config.yaml
crop_scale_min: 1
arch: "vit"
norm_position: "pre"
mlp_ratio: 4
shared_expert: false
loss: "cross_entropy"
residual_init: "none"
epochs: 10.0
weight_decay: 0.3
Rows from block 7 of a small image classifier, named by matrix and row number. Rows with one number within an expert belong to one neuron, the router's apart. Each number is 128 + 32 x the weight over its row's rms, rounded and kept within 0 to 255. All counts start at 0. Numbers have three digits each.
After each expert's rows are labels from the 100 images, of 14848, where the router gives the expert most weight on average: "colour at peak" is the nearest of a few named colours to the mean colour under the peak; "top examples" is what is common among them. Only what is clearly more common there than usual is listed. The data: procedural textures in two colours, tilted and lit.
# router: slot weights (model.blocks.7.mlp.router.weight, 32x128), inputs 0-127
# up: expert up (model.blocks.7.mlp.up, 32x128x128), inputs 0-127
# down: expert down (model.blocks.7.mlp.down, 32x128x128, transposed), outputs 0-127

# expert 16
router.16:078143125070131095075179094130164166156117079130116124101169111156118183108064095114167127132097138135163157079078124121097108133163171148141164119191095117202097083166094117077118153122120100081149138097152114105130150146128125084151177166122096147207095156078107069130102082106163133077102101121117178146145199094121136127180142116144185106195140097111139110119118164116139102120128
up.2:132085182170133179131108110165061113113137142126105172111099110100107127070208119134127160098072137105146121198155148121100153136142128104140141151082156153074154119099107137162113143117171134154127108107115172142162136149133183173074117055064179159095127114132096113093158127099145105225149101141151148112118166114068150156086100164119113156129080116094134186087106129163104195139146
down.2:067111186123097134138120097166086157143090120129084161124114198151166134073052094090143092126126171162167130122096107133199155143148178093064114098123139105140140108125111076114138111108106156128076190139129108137128114130119095140104118183130111185135102151202097136141128105116177166085079107086173121107101142075134136180183081180143113150143135120169171108090111087138136099179151
up.3:155099134149078159110130169128164104121139179104093079100109154155098043214162142102123122176187102127100086110181087176172107104139140158100101133074153067121114156117163182172105090175133125126102131122111105155157163071091130167136090127085102116126173133192145136132093148131140149129149105145100082105101086125122115175082115129103135098191167137161179127145178117147190107113122
down.3:138108141119163093137133065111213166113137125143164127126139078157112147117139142146163087119124112096150125119077140107078118174118167099098204093175107154162117090141064096143111137101137097144131098232132134112130155133136156082152142162087162112130103097143156092103145076171077089088155149097090125222205154108172114148169120104138102143140108142134091157130114083067140117105129
up.4:128104137079129176117115152108143149152108080098148159190132151160195170073067109156167156094131134119142175106099178116063146126177121168102165137160140154221129121132091135088090141095095123104151139111144144115179108157108099088125139106106107157117072122103184114084099109111136164064107134102147177099170136119073110127187163117126136112120075092077146151151148168118103193075119
down.4:173132112181129077149104133119099064192110148143088109178078173046165121143136118111097162152114141192130117121173134140132170116098119137153089128030150127113106180115151136176150121136124138124138148057081071134130125160128126167118098102190094111123089126103069153128144156096083129216126136162160145056123117154110137143058134131102170148114183130116117120117144157171134126111120
up.5:137126083156091144153110136146206112090124224066097094100115111160118084192121125094092132162122118128124106147150087152174051151145136123120091137098115101095139180112122173118148136180158100135114119096150071108145136085117074115101083107128105069130168135173132109155069177122124148131123118148151081145117137173169169172130153136107177107188168149131162085157161166152192094123100
down.5:131092145120211077107160090111139143118118103149182116164128127150096148122154161141158071108158138114133162123084143080076140111129158122131190123151120166180108084129141086161101119086101141192185097233159148145115152114138152141178133141066155101131126086136169121098184070135099114114179136117111133155171130154112067108106122109096067146101095122156108178139115090047107138119128
up.6:110159091158118075110107090132199187096107130180164099111144151163120097159113116086142097180145151156129096091087105121143062108155142144181111103156125104158147144115082072120162092118119087145119117170121070099050147104135092125167148215161104090136148171103117138195131143178091213062139130102158117122138164136145128148155144092143131116118185149166122114173126124124129092079135
down.6:176159079138169117106133171090097060100163123094142124168179095128134117201160187157114157127159082096095087143123120125107179097097085140170152170142117137116149152110194161156096123126122126118125138160138159107156115110139167170177143087161131079084132080130160117097136130188087068130170119139068079143083078148163078074073138112142074087104098148136123157146134130110137147188113
colour at peak: orange
top examples: yellow; pink; ground colour: pink; pattern colour: yellow

# expert 22
router.22:147105143135124128120116122094118164155065105115143170105182145163110093078082135132189163140121083154153186123165145140133112139148106201154137104179149077130104077196109140122121089114136134075219148142122113122085112188122089076087134096072120109120136131099130128174120141162132086095178107142094117154164132112135182176172196104138161125173159072126094072109084117102104113112110
up.2:126117071151114168131087167099157047086146137091137110172097106125152112199137155084078126142171105142108130089120092117083104090140159158114090146146098122124120168138119122138152153172086147140063076107144115142162127099122131116105021156112115130153089101203183119173088164147118142152073125124179126120076133184119103163149152116099193114180172140156147124168169106127167123124109
down.2:131157144095167062153234106130106156118112117168149084107137135141073146092108127178161085088126140071167189142100130098117104169137150102139192101148150142162069092116127100105112155089141140152168165164138123102105158120089175099140153099118160124212116180043115144143147095062135106149146159157118168168144149078148140141144135119130113140110125061125112111112112098087086129097171
up.3:123144157130103088155119115104146160119073178155133155112133143075079114137145121122111111148118147215154120122126159134160097226086146069132158082156101063072130101115115055130123144092174107118180117147095126100116164067159089117140141140135176094137172125206105115150125121172098084088149123099126143166137104136193141128146130100132106098131200139205091083106132113151114101120153
down.3:132147115108159152143116147179077146123171113075135173130076140133166177067109150159115112087114134129119151180155119140180151116124102109103071120062147204110152147138171146126159151175123129184068113109136101124099064213144122169090087117167160155093105125132139161115141158088156110149119159123174069125131105142092147123142152152116094181078063125080119149131093067102105087169116
up.4:145154080132081153073116149131178126115118113094119074168101135131161108178110144113128185154181131116095087108119051129081096089130122140079085149124136144123128168147100149114155160183066133159082102095137146155186113130156129087128060160147123115171097094148167113100054188122114166137060145156167118104086178135136120143118153081145172138158135092094218095148126131120152153111150
down.4:127135108126177039182177102104145112148132169126122135102130119136026117106157131126168105134100119087199162133100162110119099158151175101162192126174149105112097087076162131089082140079190145142168128154146132110089170086109168096119187066104159126153133164085105125155134070109147054138133120146086165179129149126165140140140145151097150122105108116137077146134159146145101111101089
up.5:138076100150164159152107228076117023120161128100137158207106120117158080131141123106135113142167129168144139046112154111107168146120179143143155115197139103131127142119133126136089138089115088067143130132125108094117135128127157131094121129105135115130115121167187128138127147144140114149127115113138149106106076151126114113090125164042152106176150183173047190120158115141114128105057
down.5:136091154145105106120133066163106176122093132171148106112111164128111166087118157138092091065106129118153146147127126154122127155147141125120156082090104131120050074143085073186148105108095164155096146166084104138144176145076111130106065165107123198154098136141088146153170125106116173181146161103142140122158159092073165201182151153137125168139158076120143119091125070100144142141209
up.6:119113082148106184099112170119186110111129110065132106183107112149171098205106136098111153174191136117106122057107071108097103071178166154100098147151118129144140186148124141118129153144059116127096120109180103135158109133143150116125029183114121084164111109154197103112066159154119170141091126141141099128078143165124109119097172112096162107181138140141183134159157121119145133114121
down.6:149118141122158055154180123098125149097123148181128113104109146121048138083137145164144090079124116077176178153128150141119125186130151095141177084125153126124067084091125106134107143097155149161162153179085128118101175106068177090110155075091170157171125139093091167158143083087123069169150163131103179160172120086134161190159137149111128137124148072120082132100148093137094146106158
colour at peak: red
top examples: yellow; blue; red; ground colour: red

# expert 26
router.26:147099148088076090079140076135181189134138172146139159057079114101108165119179132113179162088080174086132061142114091121153100104084195102138147134120152138055147150101105131100123167107139080165111078112165081132128134117138137143117119154123163173178207152143051106105148093155129136113161141126152143101103135128085139096089121090139160165109130128129159146152173145172126162170162
up.0:122149118151109136122125156124199120151113040154103161142131067133189132166112088081181175218123126132124163139130155092109142120154098121127068157133159106143204190160105117101145149122117120096178124095181112149064052150150163100157181105119125069115146129101175119108112108191121052094155108141117112149155116125135130083077115112145125120101141170095136151153135130113102095110089
down.0:123112114094107138081173075193130202140133142111134110085109131167132201103089108125141116087103149093139106107116071168134131082150168150139132150102169165141073096141064146124156124139100083126078137124112085134154148130122111098111118179131084212201116124113074128106105141100143175114110151128146112057148148077046164143157145135152136137165138106114171128146149119108141180144211
up.1:191122135087130125120148173076134141154136179129158137119098136128103157099165116126147092046162085135131105148145166128173180168044129131094149054110116127124107068080149101143091102123144103172074125154103103135152158121091090155131140117129144178138132097250177130125125136152109082063141165129134139122160076141147129205168108134126093130118165070117099125120129094117137082143126
down.1:104178119143133149185104188142095067123110121107078113149142113124169110124105152135056128162145143140079189085090127105103117167173092134121111170127135138146147182109143193093157118127129154118142168099151154141099077136115116123134116095168137064085061193054168134174090134098170138170070116159158143154115144147174133067074106188088150135118156176126139126127124176127115097124087
up.2:124133102146169136174122140078146109111137115084160162127105129176117115146196105140099080195163071090137161136186160123112119109129117164105099167145143104144160124145116189137098114150159111122145099150135150158055140117186168121137189117088111153109146085101255169099100118137118061112138117145098097170183093127120110166151155133103099142125070129083118162164167098117094127131074
down.2:133161099090127111097164111141161189113113145161106106117132145167096167097132143136176094072130149124101120117093076096124094127162167125125159132132193125148088134100068140087177128116113098147132133143130170125107147068098085095121117146152144165167107187078090094131104099076193190141074148085188181105118194069108152129125099146152161127190166122112199091104130176137150133155162
up.3:111153110178074162148111149145184125116074055167116117136133095114163077181115121101137171218107165134092169135141151107109086125157080132130050187148162091101184198173074159096164153121112145119209095091161165138082067116169139084158148093114137074101153155072126120126120128155130101132137111132125125134109150128123138090084142100150153122105127156115161121152145165138106150117098
down.3:123074150109125119082171054158151201139150171124150105094119137138089156118112101128155116102107129108175098108127086173121124081134173129159171120113140161155083069138075102150143130132126082107122157144068099122153194112122144103109124192099098179209140115138067125096140132092123178119148148146121122074150137075057147169168143107102129131169139103128128140165141141128138181092222
up.4:089098086162096198133105175160093068074130124107057143140168107143161089125096175120081141181120135088097167123134119141114119104212098155150118218149157100091135178179106178113158122137130139092183123117154214132111105119143125077110127085114119079092121130063134152163122148114182141174092108148091107125114102113113163096104148150113154113161142171127169130129139150134116163155090
down.4:108082170129143087096150008121135199120105128193156125117121171139089110119161091101173097126117134131184093150111103128123107116111154102124147085113120132138138063156079049179134140111127137155137117187116113131132176096137150151152149179071119179163157130163082108094179072114096191134177136131153135113141166082097113178157108086110097151116117109165154138124113096107111132126188
colour at peak: pink
top examples: orange; ground colour: orange; pattern colour: teal

# expert 3
router.3:119114150106086064103135049121180167140101172139131145108105134094110184110175164141150138112101188113140071099068112101128077146110235105172193166136110104089139132090134113104119153077121096143135106109154089115114169125156127165141076159155138154156166160116054088135139073156111136134122137090145143124068177133116138093101166136104158118127150113152111113136158165177146139198156
up.0:111136112143113219151120179127142127112138108097084144118155101122137079110108131116118134169141104103086156145176104119146095106177058147098101179142148101113146177196129191086143120158153152150217086120195237176077092143146123083109096094112156101073143093080181127120126135102174110154110110156124102128110111119113169116117161119115130152131128111114186123148134124134097147148070
down.0:136114146120164070080198049136136153114121141171141098132105174161111157119138116088148083114114154119181119127058104118109137161157185066139160107106141143135098089103055033161138165089107106130139161177095082105147147102126166120154124175115121127213135151146081107109139058091104201148138149137145156116135149081115132145137105123132114141137137121145134135100124110112135088132219
up.1:127073145171147136131082122142126107096176202060124147081137105160157133137128131104084141115108117099171078127137108180160170123141164124157146114102086112093126125106150111167095098146139082038042173101090074083144156155139158134035121168132108134103143110192116141174111170153134156147131115114062106144147113131149142158153090180113159106172139181150094154107130125163160095146122
down.1:098118158128106150173078116159082130101098121181112152101172135137102075119118139167112148169156111123093144209144121124145070103092074137063089084155144125113213112129153128090136092161160227193107123143169189193125115113117123151162152082129128140054128133107136107088160112131132133149139128116157090175106156125120149124147088103116089158085086083150167120133094154094131156171109
up.2:116112146105139157134136145136091143142079056219126123155121166110061102129119108147082089169138174152098199121133163107147121103131105118142100187161155102160131112140100077087146152111117179170246112133130215203131142103156132105171125100107126143131140124086124128084146077097129100149116117139140151116151141122068120120122174118110093127070124074120134125126117125102101204128160
down.2:144116100109169082111161141089160150114156162099136091123109130199158198117147131133186101064112130086172127108087137153113209178165160088156161111093133142120078127126109126196086157110092050104118129184090116040128118111100181147105150182110171151153103129167138174136098143097123102101108137120112159087151112109138091163116091151151127096144099161083135131104138085166140117100176
up.3:081087136185147140183101102172112107095125144089113179078124085201176142171160114102095150214103106076189151140128113122109134123188156107151076151118123146074184160170093098142109138144145119053089159110154092111131100130154211126069129151080132125114141152133140103129126121176113097148142105104089079172154108124125141109120108141114119106154070201134118166151122109145150092131146
down.3:108115135095118155128103086164117182064088151187135119092129126137069127097140141172138106109128143098085113205153089145177068076079099134102096108112163129136165094086145129082159112159153182206117114149129165183141150098102100141144149084134124183126163117117085124067145118111141157125144136107158109108112161107064158166137105119157102139129129067139184094132111157128135206200157
up.4:121168101131124176141133169128181173129102056123112126141121140119133076106114113119141126193149142133085175145138132107125063123158069115096070161156155098118158151163124164071150147114128150182255096129184207180073070131176120099126130097123164075106165137069179120105124124115160106134141129151121128121109148131111139091116156117133113148098100098115174115157130146133090166108091
down.4:147107135105133094075202085133161160128133166119139108126076146125101176122103110105148091068082163100176119109082113131119151142179193076158182116113135152147062092135067063155119179099116067127127125158090074075171159101115132099129103181100117157228137118168060115125115105093103166116123138159144165120133140103111139168129147126140150143143168130135125147113165110096133122121193
colour at peak: grey
top examples: teal; pattern colour: teal; yellow; ground colour: yellow

# expert 11
router.11:177092103178135138121088169095193100145166152088135092168131078078112116142141116103111170131134105136147072127158126180068205117079126106101166128111108134127107113079137167173103157133133114094101166095080128100168170159163170086069149124158129072102099066170137126074087184172129077156126152153058125141150101130144157111135109188090139123167132152124108154139142134162128184107108
up.0:142118123102066092081110126100211159123120176154075110119161139118080155120097157141125194104130154146117104112121096164079127128156187128157185147136125080084088130153106137138075162153154084136139142107135136109192133077108163052109145146124139135150145095148076102143121157190095092137141080142112123111144137104146122121158142045120154109189177116075167068144152140138117197103177
down.0:086159095137139117160111132199089138200134096155157088125093135127163099128127125133109088117120193175126121125130126133172126081127133122105092136060108150147120135116190138147125090118064144154083097133114122119119135124168127193170125169169105135080128137148146199129142151087150188121138141075106078086121175183133084093089112158116111168050075166178152180160117106083174135093118
up.1:055121140095097187134165141133106171110136096119124134079142122181143105132078107115169158132134109122128168076177128094182096155123114165168092141155170081149144149189167149101114086161118141034137154120135169157090050099114158129147149125080148162167161144113152165154141122073157139049114074158185130098136127066134093104097098075148120112129146142130131103159091119146123142075161
down.1:202109129168154075170081157081119082103121156113155136179149150115143131116169158136064107108174122125164121151104169153123137183074136097090162080153101089069134126061156100155109136066103128124130172164078123111109162134135141157078117087171161095087127128167159135146148123168083114210170171094084153140127080142144139162141095189083127122116128148167081138081112120140127118155093
up.2:139128124134122127143173123153117174144107114068129109084115164176098083143104150120175121125129142073119167102167134070158117111190121164127112186152211048101097129199126183124079102116086140116145097146160142183101095102191159136162102096103115186145201115091143137133144113107170141118166104160095103097100110099113108087067146087159130161112100107136181123132135099088112180150124
down.2:155082116109103109110084125060155097130129184136142128154170127105149139115171126123112152095143102143156086123090164159141125143094173151147206059154057132129131107102166077154144098105128115112125115149093096036129185131061052150086115129164147098100090144181115138133115131184082143146118179107149163138132129175144132182148131159063138083154190157120120133116112142157151101073112
up.3:158123122119074091088122124099206149118134178142094099110176132109059147125106164152123196093124137134122101119122109177078123133137170136167199155137125088063078109147109147148063147160174093138133130115134149099188137075126166036111156131127138132144129085148075107132143162191100079132130103151103125127155145126153124115157135055119144100181167119078148073136152140131120185102155
down.3:085146117138134122153115126207090153216145071152138107132093133131175101132118111127118091123127198174136131121138121116174125061136133127087070146057122155170131130128178128122152101118064141140095114124126114144125135143170109181182134158168081140086130142148150183126151139105160181105142127071104061082124161176121092085097123156112114172062087155169146171153110117077176112094121
up.4:103082076134175135091108154166167130125144149111126133154079085163136126156169154128158102126115158122139049153097080086145161093151153073101125118138158158196148134087122080115158112087064099084111166143088141112168121141155143206118124148153116095128148061126178127070065110115112157145151103091110129125098125097120114133062125167141169135135138164147110165109050158139198097169164
down.4:144105135133128109166089136088098100124082177143096122132099136088097149072110108151149174123132124159116189144147214120099172156122069129166168116157124127079131150118174149149056141141172163194154101113133114140080113143106132122083132116111167119101123150121079138164136167121152067132122130198151202172127154183112125122133127119121129134068091081106141099107183102160051172083075
colour at peak: yellow
top examples: yellow; ground colour: yellow; orange; pattern colour: orange

# expert 9
router.9:180127116112180057126152128113153103170089149152120109188141199137099094134138162167179141122185156150115091100108116111107133117051144132138151118150182089106141144097155135124109137095123125126150177157133071131147102128126153164160175103148123102141166154115113115098148129174078102131204105163146129108065095111160093080024060084135107124093093155172112097142114189099124142152128
up.2:109152114098135144118130164136201201135100059125148137118113113129144091146094096104168136171155170133109152112158116121167099109109118138113070133180120093156174199177141144053142180136101102132209108093190140140056072130180135111157172126127144103162192141081172133106111154130164131072147099150124130105105157127132101086104133072148139109110081097131164101143109131120072140111082
down.2:141147153187153124118195112129105113099120100115134091150093151090101163149118104104122125137124128085171146119096133143104149173129097056134140115123142130140095082102094090138146151075128153129161217144052160164182147126106154128099094119109153100190080115111109106134146097099143131208113134146101183125117122060088158189122092187182115107116176085133071119108124137161104140121213
up.3:136088158161117119086117108158051098112163149152092123108125102140088145109174139135156168115130119116157119150109112138076157115184146115135175147085155214079092065118105078185133097127160164120099158143081178119179153174101150111082064138136153104116072110117109124106141107107122134220101165118119126156155123115102171136123163162100116129152180115081097157071118128145162084097196
down.3:149103108071126128154122176124137167142166151117163149100144095161175130104111103148108104075125136138105123128137143116160131139123141170121120106167113145145168181135146139102084173161093096182084046122200090084050100111120102141166193130136135173101180156140160169118107176122119106042137162159163119080153143178129100107156164114068130158090072132127164153173157098099130111131063
up.4:113116036102159138095112163121141131112146147157145193133103125120154087147166170114123116119135168117100086135169065137193131102109155124111109084144089124116153176132167060124157117120077119160112088117166084111121091154112106172134128130156135116113248065163196169136081136144110199125172133119136122112093093174171096140112163124146158117108160183161115143120099120111134070158108
down.4:140151110184157101090164104117122139139106111138117098142137121159075149105076068109204160127172105098134103130110130149149176114096066133150120113156159144177129086128147115118115084131143173148079192126107158167133116158118123189168172149190078119160056127095119128108110116111154132096090097171146168195094197083120120144119078135206099088086105083129082127124122145140122108092180
up.5:141101169131120127088119105137061101105140171151122123116147127129067157101152127157139156108142105174156102146084132157088148153133146109129197111124168168105114030097104103175103106125185159144079136147090165099196172140090151125132080118125140143134038090198092095097127100140088091172104159125174159150144165114122190160143139130098076134149146087096091146082116103144151119108186
down.5:119111134096106169160069169144126165196163130133166155113155082124224093105109132144088110105110148173107135133148153116159094128124136178091110108122092133149150181162131125102132114145075098118119088113181095106053115153149091119141142146147131143051168147118169167134121163111133169063155158123127081084169112159129110076146168113039164173110114133124156143164120110085137107114050
up.6:119120065083133148080124170111199142138122142125138152136088116120143089150150128104188138130156143147067106116171084119188129099106144126103090089150108131144178216133184103109157128132079132167149086117178082144103050123100089176149125129150151109123224094172185158132098137153128171083173103134174123114085102174149075130079145085137151123101137145162150115138119110127121096114095
down.6:146165134207174107118170107141114118157127097121120084146126141140076137139068082101164134156174102140163125113106129145145155122090073088145119114141156104166116062117142097102121082106149181102104238127080164182160119160147159153134166138178085088134071114109123110139151104108152116147119083140101151192105160088134125133140065140193120117081112103167052115139096163126141113106170
colour at peak: pink; white
top examples: white; ground colour: white; pink; pattern colour: pink

# expert 4
router.4:154101125139130109099072118093189118139162169125141105145170117076112128143148137135109152133087150138129042134088135170074157113093162112155195157129084116105113107075135134125079145093121095075140131133117138073192197134194143103104144157166100101073124096154102088092113136174093122143127108121064149109111160152170113070141138149105182106140137182144115147100130218162151172167122
up.0:123071151147141093097107076152181131107159192145170085116130088150106163132095130121148137097093136124169071110071109139075158122101162105145168095142121165164080135101045107167127137119123072069068160143057096120193165108119137092114133213109119109179125115156082099142140128133099164098121092121111161182156145122133124123148086114136167154178150168123102116157110160124169121100180
down.0:076141086152087133193106120169019112139098103152130154093134119126136110131137123114061159155122127127080132145197127150180116101103081150108081173072093133082131152124186156141132118178129169179057070072191121137101140135129090173151153101153089182114133158107122160114140162145162111117113146134119057147102157171155137087106146142123129128073104127160162109092151120098121151153099
up.1:120165146130108168133130149118088148155106102051080141111123167157164097094141125133147133181194106099104145139163132116152090126166101159078097158147176083122174124173155238074095115136147138184179086116197170171066109193157141129107112084120142140093146111071171130091114130123171106150133123120127093129103136113107154126123127135126120161130058085096170130124147113142084163142077
down.1:148095131119164097089154132114239122132165156173143093146108101114091137127137154123155131102096140156170089118068111123124125140127167086160179094154115171170113110081100012124156158109111105111155174175085137096194146095103133115119090153112151075152117130147093097111136065101092194134132143119122165106135103112124118150130130116097168123161187116111093138158115183169172083094169
up.2:152165106137129155139139157123134144134140116041108123106158120138125115104126117138142156161176083092127117145151124157105087127132091157085122166131138116087148094167137251088114128154169127172151097117200175138097111183182131088086146078147154089100114126066171114101144173142188052130130152161083098133138129161159162093149139127123103115146055106111160122135148109129073141135055
down.2:131110141113143107082172130150181133192148113219123116139092098124120159129129123103153126126114183168160118115085119101153135106133169082127125108135130152190097115080122011098157150089108101111169164118098123132182139111107111114145109144138098113178118123139096115100122047111094200132121143097148163114156107109108130126111127123089171147159199127099117148110108185149206068081180
up.3:101141132146155170105139131106160172131150095187195161126053120150136153171160120074152089139107142121112113101114118113198134102091147098126064100158114129170161166108155061107162132086065128097103123126097108160072133132106113183141123184147134184138163141150130148127123085141127211058118103082137145087110081098071113165136106154149146138071131138124060154145137098157159088142157
down.3:166132085153121125138105151079101111023095139096116129126174136110123121144146143182100141104153110076125137157141147162079118193141083121152184109173118128049139128141095147175072130103149124144152125147127174079092121103086156123078128103108202087132141101077170109143111192134125102184135148138116174171098141139164122109117137121169086068150106131133115087074139102135050181138138
up.4:095090157116102161092109098123139191112128107199194161107106117130130141163123107105105110118093165134142120115120133158190131090079150097134082093170074114149145127114129044101131152091064118097096143148095100134155171089124105181142139194124119185157189134182089131116126097156116188080153116092084139100106089115069100162172130120168143103108147136163104141141132131144155147163214
down.4:128144076137145135166095153113080082050110173078126114125172120107118104104154146160113145109136105055090127158144136131073134151132066158147181136125118136084144137119171197163097100147146160187131074134159170105099116142124142159097130089125195083080128116086178146152131192120141079170142133200124143153103174175175132123103114154141094104070096127152142118113131120144074179126078
colour at peak: pink
top examples: pink; ground colour: pink; teal; pattern colour: white

# expert 0
router.0:122129083095136103133132124149106145175112130121098171128121167150120143110108107135131128128123163121155128108167128138174174093126145141166109173099144081086163176104198145114119178109113112087120185067156050126096097090110106172115181119191073163167215185120091171157145170136174109096138085143101102085075098115151101093069127139139145056126096158167139109131157141138096147170100
up.0:116082207097124181118113111138103078152133154152121144086162144110104118079128122125112165119097063169140135133142120143089106129142154167133163118108148166126106044131105124155155129172159154141123102112140120135189149181088124093075099092089116153092071147204087084140151118113101098162116160165158145104180190150107177189215128124062127181154144097116148128114107125134145107079106
down.0:129078172134097153102086068128100119144167197064087188126118142060122139059168083098124164121067108128164070138153136110145124095127132144121151167094138127122153104109135147121141104126178128121104120085143128151121151179150095144073118090129097171095158108180092119104167109082193148146131104172176147107092148151092155129142150167086164174083137120139090163135160192194093129150095
up.1:102145156156130151076122066102100170061156135064135146107132121164096142145134086096111081139156122115136122131094138104103085152124128111143143156173098130176159063147043159088103143127189110139098114159190191119120131100134142099172215173110107132146071132116160054090155129147165126100103091121152142159165191120120107105193137097169084111163081153102115148119131126094112134157149
down.1:128090108066109120132169148137153128129033132191121121146127170111118151114120179165170141074129188115090157107134085111137135129153184129140138098076178137121091180111185109139165139104089172181171112135165082089139078106061080165119080094127173144167160173107090175160137105125128100140133138142202141081063124137118139111056102150132135113143140129144150079122103110119115147151156
up.2:162097111116108104149144131158110095176108106172181085116128165105035099120137158182116191091112124111113151116166145181082133107102147180120159138129139134058028056137143150165106116151096180103116142089095123146196174162148134098090099102116132187131079132111119163118124173096124125149125169156073160082141169161136128133180139127104145140121104056121131119115130131125137169082138
down.2:129137219165113162094066063121125122137162165054114139144104102095204155115182084085113122148113121153158059146125123109143122110110127128124121157072116163194189163085120157139171119171145070132109123094108110119078164174127105160139119159144095104091111130166120087110131137097135165134102104138211102083113149149081134154106138164096126136116151127102101162169154162200122098094114
up.3:117143180111107198118142095100126131092173140132118154085161113131122156099140136092102139110112036130117115166126115104106069170139106142120131124107119162105130066155106111133158126191170151167097089152166210162146106126108124086116071138111156137101040111187116091130174094114120125141094145128181110130196161124126149169232129103118094180143153129082158110140093103126147087136158
down.3:119107099085094141126112143127098111128088172104055191140129175090114129065149118135153166107123152117136094135165122128177129134123152121101127127101182119090191160111195176114133124119163140159142106074176123112096088128080087183085155056167161154122191130141123173100122136107189091145127134149191147104049126149130143112067113163091143124119123128140148117089137140197063154132088
up.4:123164147172110191096116122127108114076171127087102134127152087132163103161094082089097105132158109138125134163095136107160101155144082135110127124141106155167167076159088118118123097133209110193078079128174169116131119123097094125192155137138115075115069072178172079103112146120134165111095136125178114175166168176152137154188163120147082144148183133102125156114125104087154071078090
down.4:156112103048104096131129135140177155142075148173119117121121143111102132093154171186190160066138179090079101135154086148109143090091166124120126114086168136099129184100172194139123161136121144195135081117176070100138090124104110136110125100156170158149181155099088162103137139159125066119158134147133139108095136149127129069046100124142140123120067118124166084130130132131108206167123
colour at peak: red
top examples: red; ground colour: red